A small multi-label audio tagger, trained from scratch.
Model: 1.48M parameters, mfcc input, arch crnn, norm batchnorm, activation gelu, depths [1, 1, 1], widths [128, 128, 128], rnn gru.
Data: trained on drum patterns on synthesised drum kits, 26041 training examples.
Rows from block 5, named by matrix and row number. Each number is 50 + 15 x the weight over the matrix's rms, rounded and kept within 0 to 99. All counts start at 0.
# weight_hh_l0: GRU recurrent weights (gates r, z, n stacked) (model.rnn.2.rnn.weight_hh_l0, 576x192), inputs 0-63
weight_hh_l0.435:46 56 58 29 56 36 52 56 75 44 43 40 50 38 76 14 55 87 58 48 45 46 42 11 67 26 54 40 28 67 54 15 63 67 42 38 31 32 72 66 58 56 30 51 53 44 59 40 44 56 29 01 90 40 47 48 46 41 58 38 13 41 50 68
weight_hh_l0.436:49 55 50 75 46 44 49 50 33 50 57 60 10 51 44 52 56 58 59 50 74 34 39 72 49 52 50 47 58 80 56 54 62 15 58 86 42 44 51 63 41 45 31 78 45 59 39 49 56 51 45 62 00 52 49 66 59 38 60 48 67 71 69 61
weight_hh_l0.437:67 40 32 68 41 51 47 14 50 67 53 35 49 47 46 63 37 46 37 29 48 52 25 17 58 59 31 46 10 45 43 42 70 51 46 62 55 53 49 55 38 24 50 00 39 47 60 23 27 57 49 51 31 27 45 00 58 53 52 25 38 52 54 38
weight_hh_l0.438:55 37 62 31 70 79 33 34 00 68 28 75 64 79 50 51 60 49 46 53 50 62 56 28 57 24 54 78 91 53 20 59 38 42 38 25 33 33 29 65 53 56 34 47 59 54 62 79 43 66 49 56 38 46 00 87 39 43 50 52 64 50 28 47
weight_hh_l0.439:56 84 56 54 48 41 55 06 51 53 80 17 54 23 50 65 54 40 35 53 58 49 54 70 49 44 39 66 43 49 36 58 50 59 45 55 57 59 45 23 38 51 51 47 38 45 53 57 48 29 77 57 44 54 39 26 86 35 43 36 72 39 63 55
weight_hh_l0.440:75 48 37 45 48 54 47 59 61 37 44 37 47 65 55 89 62 62 56 61 57 54 59 54 39 63 64 32 78 28 48 02 29 49 56 40 44 45 63 48 59 38 37 48 59 54 45 56 49 39 56 43 53 44 51 47 00 68 29 52 41 41 25 34
weight_hh_l0.441:43 55 48 64 45 55 42 48 49 62 61 68 42 23 49 46 41 66 68 49 62 68 54 62 61 53 59 42 37 49 54 55 57 59 61 65 44 63 52 58 65 45 67 51 00 46 49 47 46 44 54 66 45 34 58 23 35 39 48 60 55 43 42 62
weight_hh_l0.442:55 36 46 51 89 62 36 30 27 55 45 22 61 44 54 50 42 22 43 47 44 44 61 65 29 52 33 77 10 44 46 47 50 58 42 50 50 61 35 52 49 43 37 30 45 50 52 46 50 34 55 51 64 89 47 64 33 57 00 39 55 65 21 60
weight_hh_l0.443:68 30 00 59 66 49 48 45 61 50 53 55 70 59 46 62 44 43 58 75 33 48 54 32 52 45 37 79 42 29 54 47 33 41 57 37 25 38 57 67 51 54 72 54 48 48 35 55 54 56 90 48 39 44 41 37 82 27 70 00 55 49 59 11
weight_hh_l0.444:71 42 53 81 57 59 46 47 53 66 61 42 26 54 33 92 36 13 10 37 48 45 18 56 51 70 64 77 36 53 45 51 67 69 53 52 54 49 51 44 57 35 04 45 39 55 47 60 48 45 46 98 57 62 53 52 32 55 48 64 00 56 55 68
weight_hh_l0.445:45 39 68 43 32 57 46 61 47 47 66 07 63 40 44 68 45 73 32 29 46 43 50 46 56 46 33 63 62 45 60 53 20 49 66 57 50 55 57 59 55 15 57 30 61 65 47 67 38 72 49 49 40 26 63 32 37 31 63 54 69 00 29 46
weight_hh_l0.446:03 76 66 54 99 48 62 85 51 54 45 77 33 67 26 56 57 43 01 65 41 70 62 63 39 45 38 20 37 51 49 55 41 41 71 56 40 32 69 50 54 58 49 52 28 57 45 66 34 51 55 40 37 38 38 37 49 27 80 41 18 40 47 55
weight_hh_l0.447:68 47 64 31 62 39 53 40 37 25 15 52 61 99 57 55 50 55 35 37 26 63 93 36 41 33 44 45 73 64 60 69 47 64 67 46 63 53 46 37 58 47 32 50 59 62 51 49 50 55 00 59 60 40 71 59 60 56 57 64 27 67 65 57
weight_hh_l0.448:54 57 39 55 25 60 44 07 29 49 20 67 65 70 61 87 40 49 21 41 41 80 45 43 63 35 59 46 30 51 51 94 67 22 74 50 46 58 68 48 21 89 78 57 43 24 45 53 42 39 53 25 71 51 34 63 70 43 35 49 57 54 63 57
weight_hh_l0.449:31 55 73 27 54 42 57 60 50 34 49 38 39 47 12 43 64 54 62 73 56 61 53 47 51 61 57 31 47 16 37 43 61 54 33 63 36 50 60 55 48 29 40 41 42 52 44 62 42 25 56 41 70 65 28 37 41 42 47 42 35 49 32 50
weight_hh_l0.450:59 37 48 20 80 54 71 36 66 48 47 46 56 54 70 43 50 71 53 36 34 66 46 63 58 27 47 79 41 42 55 39 30 61 76 57 51 88 41 34 33 45 58 44 58 27 62 54 43 22 38 52 58 55 81 55 52 52 55 67 38 48 51 46
weight_hh_l0.451:80 70 56 53 56 61 56 46 47 53 48 38 32 62 41 65 55 28 20 37 78 59 35 61 61 49 41 41 20 56 46 37 68 06 59 47 54 86 50 54 63 40 72 40 52 30 64 92 63 04 42 48 56 68 59 40 34 52 43 59 19 80 28 42
weight_hh_l0.452:65 49 45 45 47 49 40 48 40 69 72 35 47 67 59 61 54 61 60 33 46 42 58 68 75 53 35 61 42 64 74 48 54 59 45 63 41 31 34 31 34 53 58 34 39 39 45 73 46 48 52 69 68 48 66 70 69 57 66 56 50 53 57 51
weight_hh_l0.453:73 73 69 64 45 58 56 45 46 53 60 48 65 17 45 59 51 75 41 44 44 76 64 44 60 51 50 49 29 47 50 47 53 36 49 52 41 47 18 73 62 46 76 34 64 34 43 46 68 39 99 62 13 60 59 46 31 37 53 00 26 63 49 00
weight_hh_l0.454:54 72 38 53 44 61 30 56 30 49 40 48 42 59 52 59 50 39 48 43 53 54 45 54 43 54 44 61 44 61 46 38 57 53 46 34 61 52 65 65 54 27 40 54 57 51 63 47 40 42 58 38 60 61 68 47 55 52 38 64 50 69 34 59
weight_hh_l0.455:53 43 44 49 50 33 38 55 60 37 48 50 26 46 40 45 74 42 65 25 68 64 45 65 20 43 46 60 57 48 58 58 45 32 37 67 52 50 71 58 57 54 62 72 62 42 42 40 37 36 45 41 54 45 66 41 55 53 36 85 70 58 33 45
weight_hh_l0.456:36 61 60 59 40 57 39 69 22 51 63 55 59 62 49 55 53 54 35 28 59 43 58 46 53 49 52 68 55 41 49 60 46 49 84 38 67 70 35 36 72 78 54 56 99 56 58 57 66 59 48 50 54 47 43 37 53 45 72 53 57 49 68 43
weight_hh_l0.457:40 56 67 55 79 37 30 56 36 70 50 58 52 37 60 48 60 51 59 45 64 39 68 40 52 43 54 48 59 39 42 45 44 73 41 31 59 62 56 43 51 42 65 51 56 47 42 39 63 76 46 45 45 47 50 44 56 50 43 84 39 62 72 60
weight_hh_l0.458:54 46 41 45 54 50 65 25 45 39 54 50 65 63 63 72 57 48 35 30 76 56 40 79 54 65 50 45 39 48 50 45 53 24 56 14 65 50 47 40 40 64 68 40 10 36 47 42 52 68 45 41 67 49 57 42 56 61 44 48 48 47 75 19
weight_hh_l0.459:41 65 47 79 41 53 41 42 44 77 63 57 45 38 76 90 64 40 70 41 54 57 44 55 63 66 53 74 61 25 41 38 39 53 34 62 52 00 36 38 68 29 36 58 43 37 55 52 64 40 52 48 47 67 24 45 45 49 65 23 51 50 45 73
weight_hh_l0.460:46 66 39 13 43 43 56 41 55 44 25 56 51 55 51 29 49 53 55 32 24 58 63 50 42 31 54 47 41 43 39 48 55 47 69 40 37 52 48 51 38 53 54 33 17 40 43 50 43 66 48 50 56 79 45 45 25 73 73 51 42 36 66 66
weight_hh_l0.461:99 39 72 65 71 50 26 24 31 42 49 53 79 39 62 75 46 50 66 44 57 74 51 76 35 54 58 56 46 39 45 39 41 54 59 46 58 55 33 26 61 62 69 45 40 40 46 68 67 43 64 71 64 43 79 44 62 55 44 18 08 67 64 60
weight_hh_l0.462:48 72 59 38 31 61 48 36 57 71 35 59 64 50 55 99 48 62 58 41 45 39 59 29 51 58 43 62 36 33 51 44 38 32 79 38 71 41 49 44 46 28 50 58 57 62 64 74 53 31 55 39 47 48 28 36 58 53 48 70 78 64 45 43
weight_hh_l0.463:47 38 35 67 43 62 70 51 39 60 82 24 65 47 64 51 41 52 30 56 50 50 25 40 60 36 68 50 32 39 65 57 60 33 48 51 46 29 82 55 33 40 46 45 39 60 62 43 05 47 59 91 50 27 68 34 36 60 57 23 39 50 68 42
weight_hh_l0.464:72 63 49 75 50 60 37 52 43 37 35 77 30 59 29 80 52 65 71 62 45 57 47 42 45 34 45 50 66 57 38 21 42 34 51 57 29 76 69 51 46 37 41 50 52 33 57 80 38 45 44 48 40 52 42 35 63 55 49 70 52 58 68 60
weight_hh_l0.465:48 46 59 52 21 58 36 27 59 50 50 56 62 45 39 60 37 54 83 52 61 70 86 11 65 32 52 41 71 43 36 29 39 83 55 51 44 14 30 61 54 43 41 60 29 51 54 69 37 69 47 86 35 34 40 48 43 30 37 44 56 44 99 53
weight_hh_l0.466:54 56 54 59 52 74 42 30 44 64 55 33 32 65 65 57 49 33 35 66 49 65 67 54 47 55 77 67 58 43 38 47 55 63 41 24 59 52 37 76 43 37 42 57 59 51 51 66 56 34 55 48 79 76 53 52 53 47 43 32 69 61 38 49
weight_hh_l0.467:55 56 41 87 47 65 57 46 60 33 53 59 51 64 56 46 34 59 51 46 41 51 48 40 57 66 55 55 50 47 46 30 29 51 39 31 40 72 35 71 50 49 25 44 25 51 46 55 47 67 42 44 55 45 70 48 41 54 70 53 47 40 47 34
weight_hh_l0.468:42 64 54 30 58 53 36 39 39 56 59 76 32 44 69 60 56 31 99 33 58 41 48 66 49 36 47 76 52 73 52 10 54 64 56 48 50 51 39 53 43 43 62 48 58 37 43 60 59 53 40 76 68 43 49 72 41 47 27 43 90 35 53 67
weight_hh_l0.469:35 66 30 63 43 32 38 31 51 39 40 96 69 53 49 27 56 63 26 71 25 99 77 44 62 55 66 70 48 82 76 63 31 81 62 49 74 39 62 77 44 60 43 00 59 32 80 33 71 41 58 69 21 46 43 55 40 19 76 38 32 85 34 46
weight_hh_l0.470:60 39 49 48 69 52 53 38 52 43 48 44 74 52 43 39 55 47 10 36 62 70 33 72 48 50 51 42 47 38 53 42 55 53 67 37 43 34 68 43 70 80 43 54 60 99 47 37 59 67 68 43 48 56 49 62 61 29 56 34 57 67 57 28
weight_hh_l0.471:43 74 32 60 50 43 50 43 50 21 39 84 69 52 52 20 52 77 32 51 56 76 57 17 61 34 65 51 52 49 65 66 54 67 57 43 70 41 58 45 27 75 47 62 43 49 49 52 64 55 27 40 29 37 52 31 59 55 50 39 85 44 60 00
weight_hh_l0.472:62 48 57 32 57 53 63 57 36 49 42 44 68 44 39 51 70 13 49 66 44 56 49 61 44 50 48 54 60 39 59 47 54 36 54 66 26 33 60 40 48 72 46 32 38 79 44 31 53 32 39 59 46 47 56 34 54 29 55 32 46 58 49 39
weight_hh_l0.473:44 47 48 81 63 60 56 29 43 61 62 82 46 33 77 37 45 39 25 42 72 36 59 54 71 58 27 37 55 54 43 67 70 71 44 52 62 56 37 40 49 60 62 57 48 77 66 30 32 68 34 42 56 50 75 43 24 32 52 50 52 64 35 61
weight_hh_l0.474:32 47 67 42 58 45 45 94 64 34 43 56 69 54 32 59 41 36 36 81 48 43 75 50 53 46 37 33 60 69 39 60 45 95 58 77 53 31 66 53 46 50 53 40 53 39 44 47 61 40 59 56 62 59 52 53 46 51 46 87 60 62 19 53
weight_hh_l0.475:54 33 59 55 45 34 62 51 31 57 75 78 44 57 59 32 44 43 61 50 44 86 48 57 55 40 43 50 58 57 83 34 52 18 82 56 61 60 43 64 34 40 48 37 35 53 31 45 51 54 42 38 68 37 66 46 56 45 54 16 56 36 59 76
weight_hh_l0.476:63 43 61 62 57 31 40 43 69 37 59 62 77 51 46 75 54 22 48 55 45 62 64 60 54 59 42 43 67 44 82 47 50 59 34 62 47 74 47 72 32 46 54 49 32 37 39 66 35 59 52 46 52 49 39 71 60 75 25 58 36 51 35 53
weight_hh_l0.477:56 50 64 62 67 59 55 11 45 22 43 59 56 37 41 07 64 46 45 71 32 47 16 50 50 28 60 54 41 39 76 69 81 35 52 41 47 49 39 50 52 63 40 51 71 68 57 41 44 32 41 72 86 65 67 56 08 53 42 54 20 33 66 43
weight_hh_l0.478:67 61 37 82 46 74 40 49 62 45 51 38 50 60 38 47 44 53 39 44 38 67 59 55 41 56 49 44 63 48 98 71 53 48 45 67 57 55 46 54 73 35 56 46 41 63 59 66 39 48 57 43 50 41 57 56 65 71 59 51 55 52 15 70
weight_hh_l0.479:28 49 51 44 32 49 41 97 61 53 38 62 34 65 69 38 38 54 80 63 69 60 40 60 60 39 41 29 54 51 58 56 45 52 61 49 41 38 51 36 54 41 62 82 50 50 44 57 30 57 49 63 39 54 39 33 58 45 55 43 43 48 39 49
weight_hh_l0.480:58 48 33 50 48 42 33 17 50 56 60 78 78 26 69 45 40 40 60 45 47 61 14 71 59 76 42 69 25 32 56 39 39 63 66 52 60 70 42 16 56 63 46 46 57 34 50 26 47 57 20 61 56 22 44 68 70 82 58 60 20 73 40 82
weight_hh_l0.481:28 61 83 08 51 40 49 53 48 74 37 71 52 35 52 67 56 87 28 39 45 53 73 47 43 49 38 32 41 38 42 44 36 50 40 48 43 87 52 50 40 59 49 63 30 40 51 75 64 50 37 61 41 42 57 45 35 77 69 33 40 41 55 28
weight_hh_l0.482:25 23 34 63 60 47 29 43 63 42 49 67 76 52 82 39 54 63 83 40 87 51 99 54 47 31 70 25 47 52 42 56 57 99 34 63 53 48 49 59 49 30 47 30 45 65 55 36 38 44 51 54 65 45 39 33 57 45 78 49 02 69 46 38
weight_hh_l0.483:59 43 49 42 43 28 61 35 44 50 37 23 56 52 43 47 55 77 38 41 65 56 37 39 53 34 59 47 52 35 36 63 34 45 68 37 81 45 32 55 36 50 74 78 57 66 46 49 49 55 51 51 31 47 54 58 63 48 68 40 53 63 36 47
weight_hh_l0.484:31 53 37 55 58 61 34 55 34 48 58 19 77 56 39 54 41 19 55 65 36 67 63 56 65 60 43 41 47 49 58 20 57 72 44 37 58 85 39 26 71 63 62 53 49 48 45 56 47 42 56 43 47 61 39 43 38 60 55 60 63 37 64 26
weight_hh_l0.485:54 53 73 48 51 70 76 54 52 34 38 68 40 68 78 40 19 43 57 73 73 60 33 49 50 56 52 48 39 46 31 35 59 24 26 48 62 43 39 27 44 42 59 47 57 46 44 61 38 40 54 63 55 63 29 53 55 59 35 12 54 49 49 46
weight_hh_l0.486:38 33 52 53 45 46 52 53 50 51 40 66 48 29 72 51 66 14 59 24 64 34 10 52 57 72 69 53 53 56 57 50 62 44 43 57 62 27 66 62 36 39 67 40 41 50 62 39 41 52 38 23 55 41 56 53 47 41 50 56 45 59 57 53
weight_hh_l0.487:52 50 32 27 36 20 33 56 33 55 51 24 39 50 59 25 35 35 32 50 51 78 45 58 51 44 48 59 20 44 44 46 38 36 87 67 46 39 68 46 40 54 41 52 56 55 59 44 40 43 42 50 41 55 71 75 55 56 59 68 66 54 57 42
weight_hh_l0.488:39 42 56 52 40 44 40 22 60 61 58 69 40 70 46 48 63 08 25 58 46 44 31 39 39 39 52 47 59 65 78 42 49 43 52 46 55 73 47 49 37 77 12 47 57 51 40 39 60 54 61 39 79 56 64 55 31 34 46 53 56 64 00 54
weight_hh_l0.489:69 42 70 43 37 44 57 41 42 56 68 57 35 42 41 66 38 50 62 49 56 63 41 60 69 44 54 53 67 64 47 74 65 38 39 66 68 57 59 05 61 45 39 43 25 55 59 55 45 41 56 45 58 66 45 61 70 29 41 34 67 49 57 15
weight_hh_l0.490:58 56 49 71 44 55 42 52 62 65 29 47 61 36 52 64 40 59 29 25 64 38 57 22 44 43 43 29 56 65 65 56 45 51 53 71 61 54 40 43 41 56 29 53 37 27 41 40 54 51 47 47 66 55 39 64 54 70 32 59 48 69 54 81
weight_hh_l0.491:49 11 39 31 25 40 32 02 28 55 51 99 52 42 60 38 65 37 51 46 42 66 22 22 50 57 58 44 34 87 72 41 34 66 51 67 61 47 53 78 58 46 61 01 58 45 62 26 56 68 64 54 56 00 43 20 53 50 58 42 41 60 42 50
weight_hh_l0.492:72 52 51 39 55 37 36 03 53 39 51 48 73 50 47 53 54 34 32 52 54 79 31 56 45 41 30 52 15 55 64 50 61 66 39 59 56 79 50 96 37 59 75 52 53 47 34 69 56 37 44 23 77 74 69 76 55 48 16 70 58 42 38 39
weight_hh_l0.493:71 74 36 79 48 17 84 26 63 45 46 47 60 55 41 54 70 21 58 45 69 28 51 50 56 63 60 41 62 61 70 68 42 00 76 39 61 24 44 45 64 31 38 53 50 55 51 36 19 36 37 45 55 53 24 40 55 37 35 39 43 36 43 55
weight_hh_l0.494:35 62 61 25 21 44 66 31 44 50 34 55 37 39 56 56 59 70 69 83 68 74 61 29 37 59 66 46 65 51 55 50 44 40 59 53 73 44 68 62 45 65 42 52 57 72 48 49 57 67 31 42 54 55 39 33 47 41 05 12 85 65 66 19
weight_hh_l0.495:50 49 56 63 48 60 44 66 74 54 33 59 42 61 49 60 42 39 68 57 54 39 53 50 53 54 42 51 75 53 58 35 54 60 59 62 60 24 47 80 44 71 43 52 43 39 44 70 56 47 69 37 63 49 65 42 48 40 55 45 60 50 49 47
weight_hh_l0.496:48 56 60 57 50 37 57 54 26 48 49 48 28 24 31 70 51 61 49 46 51 59 30 59 33 69 61 74 61 48 25 54 48 55 48 34 61 48 55 58 54 67 68 45 63 38 38 50 32 58 55 21 57 39 34 35 58 48 49 66 54 56 54 35
weight_hh_l0.497:04 46 67 39 62 59 46 79 23 58 54 63 58 27 44 36 58 31 85 47 54 45 44 51 42 45 39 40 59 12 41 23 88 41 38 50 44 28 45 74 62 44 69 60 37 45 44 35 38 70 43 75 44 32 54 23 50 56 36 19 36 44 34 57
weight_hh_l0.498:48 46 57 59 70 51 43 53 48 15 50 50 52 58 39 43 64 43 26 37 51 49 49 41 58 65 38 54 54 42 67 58 57 54 50 60 47 49 49 51 66 43 64 35 00 41 42 31 53 49 37 44 68 37 68 58 66 84 58 67 45 49 37 72
weight_hh_l0.499:76 44 47 74 29 43 56 25 69 78 35 16 37 31 56 58 52 53 44 56 48 79 59 44 56 65 64 29 31 51 66 42 65 16 70 61 59 62 44 33 74 57 58 46 23 55 41 52 33 46 51 67 54 45 63 53 54 56 63 64 48 45 38 68
weight_hh_l0.500:54 56 33 73 69 54 40 19 52 51 60 88 57 55 61 59 59 61 17 41 48 52 00 45 46 31 35 49 53 37 44 25 64 00 59 32 43 52 60 34 68 74 45 42 50 47 59 39 71 27 68 51 46 40 61 65 65 29 58 59 41 65 76 41
weight_hh_l0.501:52 28 45 52 40 14 54 20 71 54 35 53 58 34 55 52 81 21 53 65 41 45 56 50 36 30 62 71 44 60 51 37 82 39 51 38 81 41 42 64 47 48 46 61 65 67 47 36 67 33 49 42 47 54 42 54 54 47 32 45 33 55 36 71
weight_hh_l0.502:60 68 61 52 31 51 45 42 40 55 38 45 26 69 31 65 26 25 49 47 40 26 22 53 41 64 37 70 50 67 37 45 23 49 52 66 41 42 50 90 48 48 42 55 35 63 46 38 50 44 50 31 34 53 68 59 45 68 70 49 60 55 67 60
weight_hh_l0.503:61 45 59 65 40 57 64 49 37 51 34 50 51 61 56 25 43 24 13 59 32 41 49 70 60 26 43 39 53 48 54 99 68 93 57 55 61 62 56 57 60 53 70 38 59 47 59 27 51 51 45 67 30 33 44 45 40 58 61 41 41 41 30 52
weight_hh_l0.504:33 39 77 39 62 57 50 38 54 41 50 52 62 34 91 73 49 52 80 29 40 71 20 51 37 63 49 54 41 61 49 55 10 29 34 51 41 32 47 56 46 43 57 27 54 51 53 55 57 46 42 61 40 27 66 66 64 39 70 34 44 38 72 80
weight_hh_l0.505:49 64 42 36 41 61 49 60 41 55 62 26 19 26 00 63 22 59 62 40 55 57 63 62 54 49 28 57 62 50 51 30 53 68 38 67 62 52 55 64 59 65 49 55 52 55 42 69 57 58 52 03 53 31 53 49 48 55 63 43 74 48 20 49
weight_hh_l0.506:53 42 53 58 76 60 45 23 54 59 28 18 61 49 25 58 47 68 47 72 33 90 65 67 65 53 42 26 21 80 33 41 55 42 70 30 71 63 17 07 53 50 48 33 49 37 32 69 75 47 58 49 57 29 32 70 53 67 46 44 50 65 77 64
weight_hh_l0.507:46 42 82 15 77 57 69 93 44 40 53 00 43 50 63 64 48 34 22 67 51 60 58 73 56 43 80 53 55 62 32 40 64 57 73 42 56 53 27 45 64 65 59 56 43 61 50 56 33 31 45 37 55 64 45 84 58 35 50 77 57 45 38 55
weight_hh_l0.508:50 69 43 63 53 61 63 21 44 55 62 56 61 47 57 53 49 42 63 46 60 41 61 40 48 60 36 39 40 44 78 59 43 55 44 64 84 62 15 37 50 36 48 11 39 86 25 50 60 46 52 51 60 69 55 34 69 43 35 65 51 51 59 62
weight_hh_l0.509:24 55 42 38 53 47 35 67 59 79 35 48 63 37 80 58 60 36 68 59 48 24 85 50 29 39 39 62 44 34 55 49 48 58 64 49 46 45 30 47 39 45 58 48 57 85 59 55 34 51 53 87 80 49 46 49 45 58 29 69 36 52 52 68
weight_hh_l0.510:68 49 57 48 55 45 45 49 35 58 55 78 67 64 39 66 52 46 23 63 59 39 55 58 49 51 52 60 67 75 31 61 44 51 41 43 25 64 73 45 47 29 53 67 44 48 36 58 77 38 30 53 30 11 48 56 52 63 43 36 78 66 52 36
weight_hh_l0.511:70 43 58 43 73 33 59 71 43 51 49 58 41 61 34 59 56 57 06 65 44 62 41 57 59 70 66 58 23 74 61 39 25 67 42 41 46 53 75 55 45 72 39 46 24 66 56 60 51 50 55 47 36 40 44 46 47 59 47 42 49 56 41 47
weight_hh_l0.512:29 38 59 33 47 67 72 57 99 56 57 48 72 17 36 44 49 41 52 57 50 17 41 66 58 68 85 40 25 52 74 60 70 48 40 37 67 39 58 63 48 30 70 58 59 49 52 65 36 40 56 64 65 55 36 30 25 57 63 53 56 37 22 49
weight_hh_l0.513:62 57 65 43 62 59 38 54 44 41 52 64 58 57 37 55 40 56 29 65 68 30 75 47 56 51 60 33 45 56 60 72 51 45 46 65 39 72 61 35 35 56 46 66 69 45 21 79 62 51 59 54 52 53 77 48 49 44 39 45 58 72 35 59
weight_hh_l0.514:57 64 52 53 54 68 34 35 57 68 79 34 61 43 42 30 17 44 41 56 59 64 62 36 52 74 71 61 51 56 39 39 39 32 49 38 69 38 56 81 49 70 24 55 59 08 51 51 44 60 52 43 58 40 41 64 49 00 44 45 49 50 60 50
weight_hh_l0.515:50 63 36 46 46 54 35 38 63 28 43 13 38 52 30 45 21 32 83 22 48 47 48 37 74 57 70 43 64 86 58 63 30 69 47 71 28 64 76 46 46 56 37 43 48 50 43 75 30 48 48 46 47 54 40 43 63 45 35 63 20 69 50 27
weight_hh_l0.516:21 87 33 63 55 58 35 59 47 62 60 00 34 54 62 28 47 72 47 17 59 67 49 47 51 55 70 54 62 38 69 49 29 46 47 39 35 63 69 72 26 38 54 43 46 49 74 40 00 35 55 61 53 96 62 44 50 51 47 40 75 58 65 60
weight_hh_l0.517:41 41 42 78 42 47 62 65 38 53 48 78 28 71 64 20 52 60 17 99 65 66 98 42 36 34 38 36 39 69 66 77 45 52 60 54 12 24 42 41 35 67 48 40 23 44 39 31 51 53 56 60 35 47 50 56 74 58 56 44 72 46 69 53
weight_hh_l0.518:78 65 35 54 34 49 40 28 50 51 37 56 72 52 77 52 42 29 68 14 63 51 66 36 71 36 25 57 61 55 43 76 50 68 40 45 57 48 56 52 52 28 68 40 50 58 46 23 48 61 34 40 47 36 37 67 36 51 34 75 60 64 48 68
weight_hh_l0.519:58 75 42 69 61 55 37 20 68 53 47 44 65 73 59 23 70 57 49 59 70 35 42 63 49 35 48 45 49 79 39 54 61 47 78 57 45 59 56 33 82 66 63 38 74 55 60 42 29 46 37 37 55 48 63 47 65 46 57 46 54 56 44 68
weight_hh_l0.520:33 32 59 32 39 46 72 79 73 55 56 48 52 67 32 51 38 64 54 60 56 45 51 38 43 52 52 52 63 50 57 32 51 65 54 20 40 45 47 44 62 70 36 48 58 60 63 76 46 52 68 57 75 42 48 58 52 38 52 59 43 45 42 50
weight_hh_l0.521:64 45 58 78 28 64 59 22 55 49 43 42 49 55 28 53 49 65 60 52 52 65 27 22 46 42 65 59 45 57 45 45 48 13 41 36 36 52 57 45 62 38 37 60 46 57 57 61 47 34 36 28 90 32 62 62 37 51 65 50 58 34 53 38
weight_hh_l0.522:56 82 41 46 56 34 42 55 35 68 42 47 33 31 58 83 42 49 25 49 52 70 17 54 41 50 41 62 25 58 56 49 47 23 45 44 51 33 38 49 53 45 51 51 58 62 73 88 61 36 49 42 35 59 41 56 42 43 38 46 62 63 71 56
weight_hh_l0.523:49 38 33 31 27 19 76 60 33 36 58 28 34 32 73 43 53 49 39 28 38 49 65 37 39 23 29 43 37 33 55 54 44 40 53 42 48 68 45 41 70 52 64 60 51 50 40 67 53 49 58 52 90 47 44 46 43 28 46 56 51 43 35 56
weight_hh_l0.524:53 66 47 49 33 60 48 26 51 67 49 23 78 46 30 66 51 68 56 45 57 56 47 68 53 61 57 40 41 64 40 80 57 52 43 61 59 52 52 39 51 43 59 38 46 38 57 59 48 81 60 59 64 14 54 51 34 59 42 46 85 52 28 25
weight_hh_l0.525:99 55 77 38 35 49 40 27 53 29 26 19 36 34 60 54 30 34 61 49 69 44 75 59 55 44 55 45 56 81 58 61 44 46 16 62 66 49 53 36 50 28 48 70 48 55 61 38 59 49 36 40 52 42 55 55 83 55 29 25 27 52 68 40
weight_hh_l0.526:61 61 47 59 47 51 24 49 42 50 32 73 75 37 39 99 56 00 57 75 67 58 80 58 53 61 61 69 49 25 34 51 23 99 38 43 60 62 58 44 45 51 51 24 51 70 39 73 68 47 47 75 80 24 33 35 38 41 42 60 35 52 63 56
weight_hh_l0.527:74 23 85 99 41 36 68 37 57 41 44 38 57 39 63 46 50 55 54 54 52 39 33 33 37 24 59 41 43 53 29 65 85 23 54 38 53 47 59 62 51 65 69 17 44 53 49 49 43 43 39 36 92 32 17 26 53 51 41 38 45 62 60 81
weight_hh_l0.528:55 67 37 28 54 51 48 56 44 44 23 37 57 39 65 76 65 62 20 19 53 27 48 34 41 30 58 51 41 49 63 69 23 69 77 38 36 64 52 44 48 67 46 47 33 57 52 56 52 52 48 40 55 65 34 63 46 29 58 53 71 44 45 26
weight_hh_l0.529:43 46 39 68 36 48 20 99 59 60 55 50 40 64 87 65 35 50 48 59 46 27 32 64 71 63 66 30 66 51 49 63 74 25 52 53 50 47 69 19 74 23 53 62 41 48 59 64 49 44 50 41 29 43 40 62 55 68 27 56 29 67 59 45
weight_hh_l0.530:55 44 40 52 59 39 48 61 53 36 49 71 26 75 53 62 66 63 82 27 36 55 50 56 51 18 52 45 60 76 54 32 59 43 87 66 44 55 66 25 73 61 49 38 54 61 49 64 34 49 40 24 33 00 63 56 28 53 35 70 50 66 63 45
weight_hh_l0.531:51 38 34 37 58 52 53 63 47 33 42 06 11 56 37 73 56 53 59 99 55 47 37 59 39 68 68 61 86 48 64 64 38 51 12 54 39 43 41 31 35 56 28 35 38 61 46 57 33 56 72 56 78 73 52 49 32 39 36 48 33 51 56 49
weight_hh_l0.532:37 43 25 34 53 68 48 53 47 63 39 69 74 72 30 55 59 48 54 57 48 57 53 34 64 63 60 44 46 43 48 47 66 45 40 51 32 56 32 58 55 61 68 45 49 49 68 44 61 80 70 21 32 56 58 47 91 56 72 45 80 40 74 65
weight_hh_l0.533:71 49 32 31 41 38 69 59 45 53 44 88 42 83 48 21 36 28 60 27 75 29 61 41 39 63 24 40 64 76 48 47 60 42 54 45 51 64 67 59 47 51 65 47 75 72 44 57 59 65 69 83 65 47 41 51 76 35 36 36 14 50 58 12
weight_hh_l0.534:36 49 71 90 49 42 60 72 14 31 54 18 80 49 39 53 63 25 57 67 61 01 57 27 52 40 62 25 59 46 47 44 60 58 58 53 31 00 47 85 41 55 51 35 66 51 44 46 42 44 50 46 77 64 47 61 31 49 58 46 38 44 34 51
weight_hh_l0.535:45 69 47 88 45 52 52 34 69 49 64 26 63 41 72 92 50 43 31 61 57 33 52 56 36 55 54 61 38 50 33 45 17 63 42 51 45 59 81 62 58 53 57 68 50 45 54 70 45 77 63 38 55 44 51 50 64 51 51 45 24 61 02 50
weight_hh_l0.536:35 50 37 34 70 67 58 70 64 23 45 53 38 58 12 68 39 55 53 57 66 46 88 49 45 32 21 52 47 40 57 55 31 90 54 58 48 76 57 58 73 33 52 54 61 58 62 69 42 64 48 51 43 54 71 62 54 51 63 47 69 50 55 25
weight_hh_l0.537:62 37 35 89 53 45 61 38 36 39 33 45 81 71 84 58 59 51 43 37 40 32 39 46 41 52 47 29 35 63 60 65 52 49 53 57 63 71 38 40 34 34 70 55 53 51 41 45 44 45 41 51 37 50 54 68 72 49 39 62 58 56 70 62
weight_hh_l0.538:21 65 49 27 61 62 61 49 70 64 71 84 30 60 53 85 48 70 68 43 34 89 49 38 37 45 56 63 45 26 50 19 52 01 45 45 42 54 21 46 60 44 42 23 62 49 33 69 42 57 65 56 90 64 79 53 47 54 68 42 56 47 29 06
weight_hh_l0.539:52 75 53 62 47 52 52 32 44 50 47 47 45 50 40 33 57 48 46 36 41 57 44 18 55 68 51 56 67 63 46 26 56 45 64 49 58 52 68 12 42 42 24 73 46 28 62 45 58 39 48 31 37 42 34 47 50 50 54 43 55 43 34 35